config.yaml
dataset: "Morse code for random letters and digits, with fading, noise and interfering tones"
train_examples: 26041
layers: 14
lr_schedule: "linear"
Rows from block 8 of a small CTC audio transcriber, named by matrix and row number. Rows with one number belong to one neuron. Each number is 500 + 50 x the weight over its row's rms, rounded and kept within 0 to 999. All counts start at 0. Numbers have three digits each.
After each neuron's rows are labels from the 100 clips, of 14976, where the neuron reaches its highest value: "top examples" is what is common among them. Only what is clearly more common there than usual is listed. The data: Morse code for random letters and digits, with fading, noise and interfering tones.
# fc1: MLP up (model.blocks.8.mlp.fc1.weight, 960x160), inputs 0-53
# fc2: MLP down (model.blocks.8.mlp.fc2.weight, 160x960, transposed), outputs 0-53

fc1.341:562481469492449528581527572546442474483528577461359514514523444444354403455568510562562504592453461478446587567436563429473461524495493533555588560518480484515567
fc2.341:459557514484556574550476470516572487491464536541414509535512600501489610491488525483484489512509492581566473500588483505579549489565500525561435463557507575480481
top examples: the character "4"; the character "5"; the character "v"

fc1.247:545509522581432491530504476397463533561467465612502539546481445505503389568502458466414476440503507534487491538538490592496468535423506452559511477436568465448604
fc2.247:471437571616598450500574533546408502538461589570483510552471635495451474485506420594485515595496550556512567459557540542555434562502512537548494510491515578465441
top examples: the character "e"; first character: e

fc1.330:434472362532472566533577513545486408441596479458483378456611556392465607473513464489479527499501444504472557578572497428490568444486550430486423502613501526475562
fc2.330:540462520516481533454520607530419485452508479529564564480472529535555498422473486478397475495446502512581387522531481472481515554524495572543489569613425496427457
top examples: speed: slow; the character "y"; the character "t"; the character "x"

fc1.208:527543498501416489510454526477496522490499493588530459485519523516616629579563487454513588506555464471548482479573456496529454592524406495477538495488552549535461
fc2.208:504524464531573473480459563496447477567571516494460541504468502472577443530411449500494499528493471527445493643494498436420509444571588431454473419491545505544436
top examples: the character "8"; the character "9"; the character "c"

fc1.681:406565555459456535421533510483418476594526597477408493561546513465427482451541485505561541476421488403536520526447561481464436455591505444489436429504479443506527
fc2.681:585459382509471550538495595498562480381485465534458419491462477520509422511486479552437467501546503583531540430462433506482599505417471584478464549566598501590437
top examples: the character "r"

fc1.276:552411407486510531383493485492516343451598561384447441485514559431488520445506481524517530557501436432458493546460463448433433557512503446600499495441533553494524
fc2.276:470521607549450477546440569513487466535374549501497505502552481501494501398484459466549478477431519498535464594484547498549536437574537502538473515548441496556496
top examples: the character "6"; the character "7"

fc1.645:445541502557522546413526514379483456483452479506501554626453533549584541463505467528465608547484513501456466494581517526426555528384505490413469462549550495533453
fc2.645:438452626493492471454476545475455459594521423548550496515526469502529445518585463474494475448506524426612516489481504480571489415454523499518490473488534517489513
top examples: speed: fast; the character "0"; the character "9"

fc1.6:500463451504483511432434490469478352494482442503487527501449430477466586606565468524510598531465485514490459563477466598446646521502510554510439509581524536467504
fc2.6:447440429490564450498490540573381452566474498481462514495561488506501452506505501523444461543482483434480541471512540468444563430519491505508521445446500626566458
top examples: the character "8"; speed: fast

fc1.235:614484392421484604457546499563490454495475533488459394451435568536541496483570442527511485552577499485473503529497446446469507444593540477528471482538542516528490
fc2.235:503578525631484424466497528435495416537491495435483599625579500438504432549462473474491501472481507480473562575493566483610545513530558453431539562459510515514512
top examples: the character "6"

fc1.585:507481467531476494555481476531528479513484552454433452380531537578406460361506457538524511456493450471507490585451501443428414477513481539493445507503427481461520
fc2.585:559530483570505512517551520561534477462520458518524535562490519425507516500523459551390480424531549507539520422583454559524561543513570570429478537583524480434444
top examples: the character "t"

fc1.274:452510456457397493539479506498508479562528540501506407558483491645520530439460567408372444448500565485511532490454442399524555552574554538506540474524476450476412
fc2.274:601564514549549483428542455492494443442519467589495545462494488463569432535554452490461581570408548471516513508490536600467439465415481411461485432478534431490585
top examples: the character "d"; first character: d; speed: slow

fc1.56:573533554518416536576488524411453572491517456560491516468561451550617560526531489496473504459386509554475482545566462627504442589457536507408552455513536504465519
fc2.56:448436601528502476510516546592517514583471515596552518595429549537454447501483514443428413510400553584516544470589582508537429485508519529630452481557504524474445
top examples: the character "e"

fc1.340:597526412369460524432521530543494484557485567612462396428464590548546543342523534610506540546559501452502517543533452380498420481443549519531472470522444479550503
fc2.340:576508476622448481499529493442554390492481502462497578575551508460502422563452425466459542479452518544515503511450542539575511453593541445441471559543624499549535
top examples: the character "d"; the character "b"

fc1.306:560524459459476482538493522529579551610583515537504587339462462483505497514446504484460477512456468464481478592437521485513453497575533530524491481503429485506433
fc2.306:586490471588535509487503462492506488444516484521474471609462546446511480491561445503409529434447478523521519462565443526472517520541503543481445515577550461500456
top examples: the character "r"; first character: r

fc1.743:547460535379488601490485539436516537571452628543552489454456519476544516461432530577535567445482527515476511493488525537423443474473472567502538508494488513481518
fc2.743:512536350566534452524528468515536549451621362567466464509537537476467464516468456433491577511506447462493497473452458522503532449525542591471458503485474471539482
top examples: the character "r"

fc1.107:517504504449480463539529515594455522469419512473534424473524513524526467504472469575493467453515399494534529565464549399501515484611517505450543477482575492493517
fc2.107:496502482591629526481472474490517495443479536413427580438465401492547462487587450458512527479429478489471455530432525564451487502394464576448474467595508521548510
top examples: the character "a"

fc1.359:522536519439485488534479393470526408566559539546542492447463547637477449416566529523495462542560498616502561549516510392463474525566568522531469490501452514551515
fc2.359:642481410569518461464559569500492480518510483493402516582496529407552505530479445524472588463467412466519457476548485515579496479557605518449456519538558484517487
top examples: the character "r"; reverberation

fc1.344:551447442490522581475491498518508443586436568555513452493412578550529578442558451493444511499545449511528497574547413454460480472501590489434441439634470507412451
fc2.344:578492440510442438460536500472571468447542434483562539545555517422505446542372452440496601469429491475474518483445516499484551546508606544515512564485538435513549
top examples: speed: fast; the character "g"

fc1.348:442419424526481594528528511468456421488472468458440526625528501431383555551513485476552572556526495545447479470519427449467593567470528470557576581483563531498445
fc2.348:445450546511496426554435460473428377521435462509480441467612515593528481421498480530497433406505492478520495626496544432548465434474530489505471452544370559438451
top examples: the character "6"; speed: fast; the character "4"

fc1.186:521462443565504491530527531553494386519521483533596591539485498443485524471510434448468549596468524480471546509386533520496589537490635494537406488500399529543460
fc2.186:546526495537487510574473480505485391475465506402441592572576527540532443502403461457528443442473484480484508497449506542540564582497506470495550589468511479505509
top examples: the character "6"; speed: fast

fc1.180:512475385545458515546501632516477435440508487444437514556488457402468449548564461492517501552488427532498535492506551377426498484513470503568517582490454485540495
fc2.180:507501592487465466503414471532485424517432523505401454495550495515540544471553452516600379500561557470422544538514496604599457540543438440642463545516460548485523
top examples: the character "4"; the character "5"

fc1.625:478494553513461493554502466490480562563506522527566632449519468498525490541474602428509512468451526438452519476506515489513477532452490463439488473489431523494527
fc2.625:480504551606596523559523460541529529480539533509525451611473526530504509426588415516371448566515529605483541468565459519491508527553542577560464487559578563446383
top examples: the character "t"; the character "e"

fc1.143:505471482593475551541458509435483450559466609446489544535591452513493451448463496501513564412439461531396516435488498569528508570430477448399466453467466491464532
fc2.143:510524456470555463562514511513456509402496457621587438497452567439500520557573442500468445540485508461591443507598525422462489494510510581640477524555485586483457
top examples: the character "t"; speed: fast

fc1.482:569461459618523548492519582562445471465506516445412459550538533565481470406581486441464490501556531387498485553414505463443487464491497445532540530523491525471519
fc2.482:516563452503466539436490514470492474450514533586551530480564560447563474455470451591397515489547484553521479466542496587432500568546540501488504529547462496437469
top examples: the character "t"; first character: t; speed: slow

fc1.307:439481436529446491511442504498462446445427517412445449574540479468514511388528496462438503432553490501442541564475555426511447480426565463481557533480426533460601
fc2.307:545522546533503470425534524558455492472472493528586543497589565420491519447472444588457492504548534484580463411585409634445586542431466501587512571497520576417463
top examples: the character "t"; the character "e"

fc1.377:542484443481468500540540477453429523531499546505463286452471607542536472431493441572451481466573509460502491557522442476498444585504512446532443474545531476462543
fc2.377:567473448474531410434468485457611436480456402561556642548441469428463464569511444461443466468465519489517557457488513488526515389503538474414536538497514470532572
top examples: the character "d"; the character "b"

fc1.32:412509451479440486465497590438480547416453405486488504510598452462532484538521444514344442468377452525455554521493488522582495542410525535532505497485572549565501
fc2.32:512487660509540487522591527559462486578500477564501483554446550544460494536487537466519502509526552560538583445589494516499442541481538543526449512487489486403472
top examples: the character "e"; first character: e

fc1.255:483529483515477398528534536559563526536446569593570506533450431445477550556418497459485529522392537502544587453444517595562603478459458506497426553504451439519383
fc2.255:584528448530541556562536408467500523398563509468503460552509560469520375460400478481448575518467459494440536530529425504455497526569553432554507519553567415456454
top examples: the character "d"; speed: fast; first character: d

fc1.290:595538445347472538517528454485571454559510520552534425387468557503464458453469502592447496553483507464519513532492507437473398473500514518502460472482500488480481
fc2.290:565522503632564487495520455494519522461562447517428556582498534463580484493546439460455541427429472492470522449540479515507463491566549534436465551596556476537471
top examples: the character "r"; speed: fast; the character "n"

fc1.445:508434478538506445477476528589533480508428536523484585386451380505537574485531521449473601534484453455545512458527535468486534581470478477580468505502454475490434
fc2.445:559526556545466538500509477474476453450511466474552506642556549501546443507424435547475422500463526547417520583503478491561445527600499460512537522498564488556449
top examples: the character "8"; first character: 8; speed: medium; the character "9"

fc1.17:471449562541477559491516520391455440457585544528492561530505490518633619430448510440535511423470472553439515467513538514487461567453487550418533469557534495513466
fc2.17:531610594572468440502390563566492458594430465597571443554537504494487414516572500563503502542525566495542524510560534568539567428427563516544468533505534557495512
top examples: the character "e"; speed: fast

fc1.602:488452520494471589490483453521551571609527592460509508505449486485453539424493507476468511530428535481553484458469575536512488484550420484509479491547353473493412
fc2.602:528503426530513508556558547481507489424560391561478505536462608473522477528454435529460561441476441551437529428525409530420503496516595520503500507530595503492460
top examples: speed: fast; the character "r"; the character "w"; first character: r

fc1.218:474470482533481548493473435475492473433405530549461583588454488529401437459452491469539486469510459503442443559431523483512505463444518503516521477552469502495534
fc2.218:477549511563535525455509492563452571494392495574506511549461543554496469552573410621483547645538557601593588517562562470496511519482429626540521517481477571428498
top examples: speed: fast; the character "e"; the character "t"

fc1.410:456460419450524482534603396469497454512475483419525618438505526456470519457443454542488507540566546551440505464479485518482521518533555509540513552561536531476555
fc2.410:530478518522511471541447506482488522518448511425458396544586495514513559447603588504490480418505497575570500624487471406584491455504552488492546499547404497525475
top examples: the character "x"; speed: fast

fc1.549:511518412439496545484525483456560494518523574507481442454456536560494415391577394501514518449512443494475452598447495464484485479492493503520486442548518484495486
fc2.549:599486500534447475499523462556516527464499495554508546533604531419493536550366533563503516430498520481516506406543500541481554533519584537460441617530502509488459
top examples: the character "d"

fc1.409:610442416455538556589536534472492566513523507470531583384494500565485541488409524538565472446421524446486504512516557520570454476525487577461547489491405463553445
fc2.409:576527524580505533524456470505617468489552461545494465572535504395523464568604455496424512443460407540521444514506524531476470552540569541458397515531584468474562
top examples: speed: slow; the character "i"; the character "a"

fc1.281:560479421390534501532575460513517558528551535513465586451437498516479490467470515575543525452418524487472508485460577553484415428525491557486529570557408477487480
fc2.281:584470515579528475503476545492590479467565451567484468563499552456482496572585428464417493426433402543515531431594471513510469507532575573489415474557577514497509
top examples: the character "a"

fc1.206:458563496579476533521544542502496472462440410483485493524513412426579494568536459399546548525372506529508498460537414470453476491429530545509487572514546447398470
fc2.206:429442652433458527570535502472508532597506454490494390435420522537427509438480510509507367523476551577547573483541551535502472463574546553635462456500453522494454
top examples: speed: fast; the character "3"; the character "2"; the character "4"

fc1.185:498498595559375416586532537450566505584505549561523610502508519474520537530423438490469459479489513450533485489429484509592531545435491512494532499505442437533514
fc2.185:558568579511526494472500461544529500505453532544510467562541517548476455448477559446430599465483544518498557514551528530530524587540554503497479491471558510480430
top examples: the character "d"; the character "z"

fc1.420:426462511480574501568384470578527531502573472476485546576470506486457541545564456513461391510501448555455578467527442536464551523527527501584570533506567506511421
fc2.420:514565423444515435452542480450495494482522509584512436503513590500530528483546470584489499460540387437472475596556556471447545500521517483524478475583439457419544
top examples: the character "4"; first character: 4

fc1.45:567519370465494508570535527518437522573540529480474456431386575515458469413458528503583494433478458562468542479514510426506436463490472445430497533521522444496514
fc2.45:561519483569525498546501480526563455417529407555470469547503479443513460547595471458384516444457506528583517466539477529485494484519547598548456458564570527452474
top examples: the character "a"; speed: slow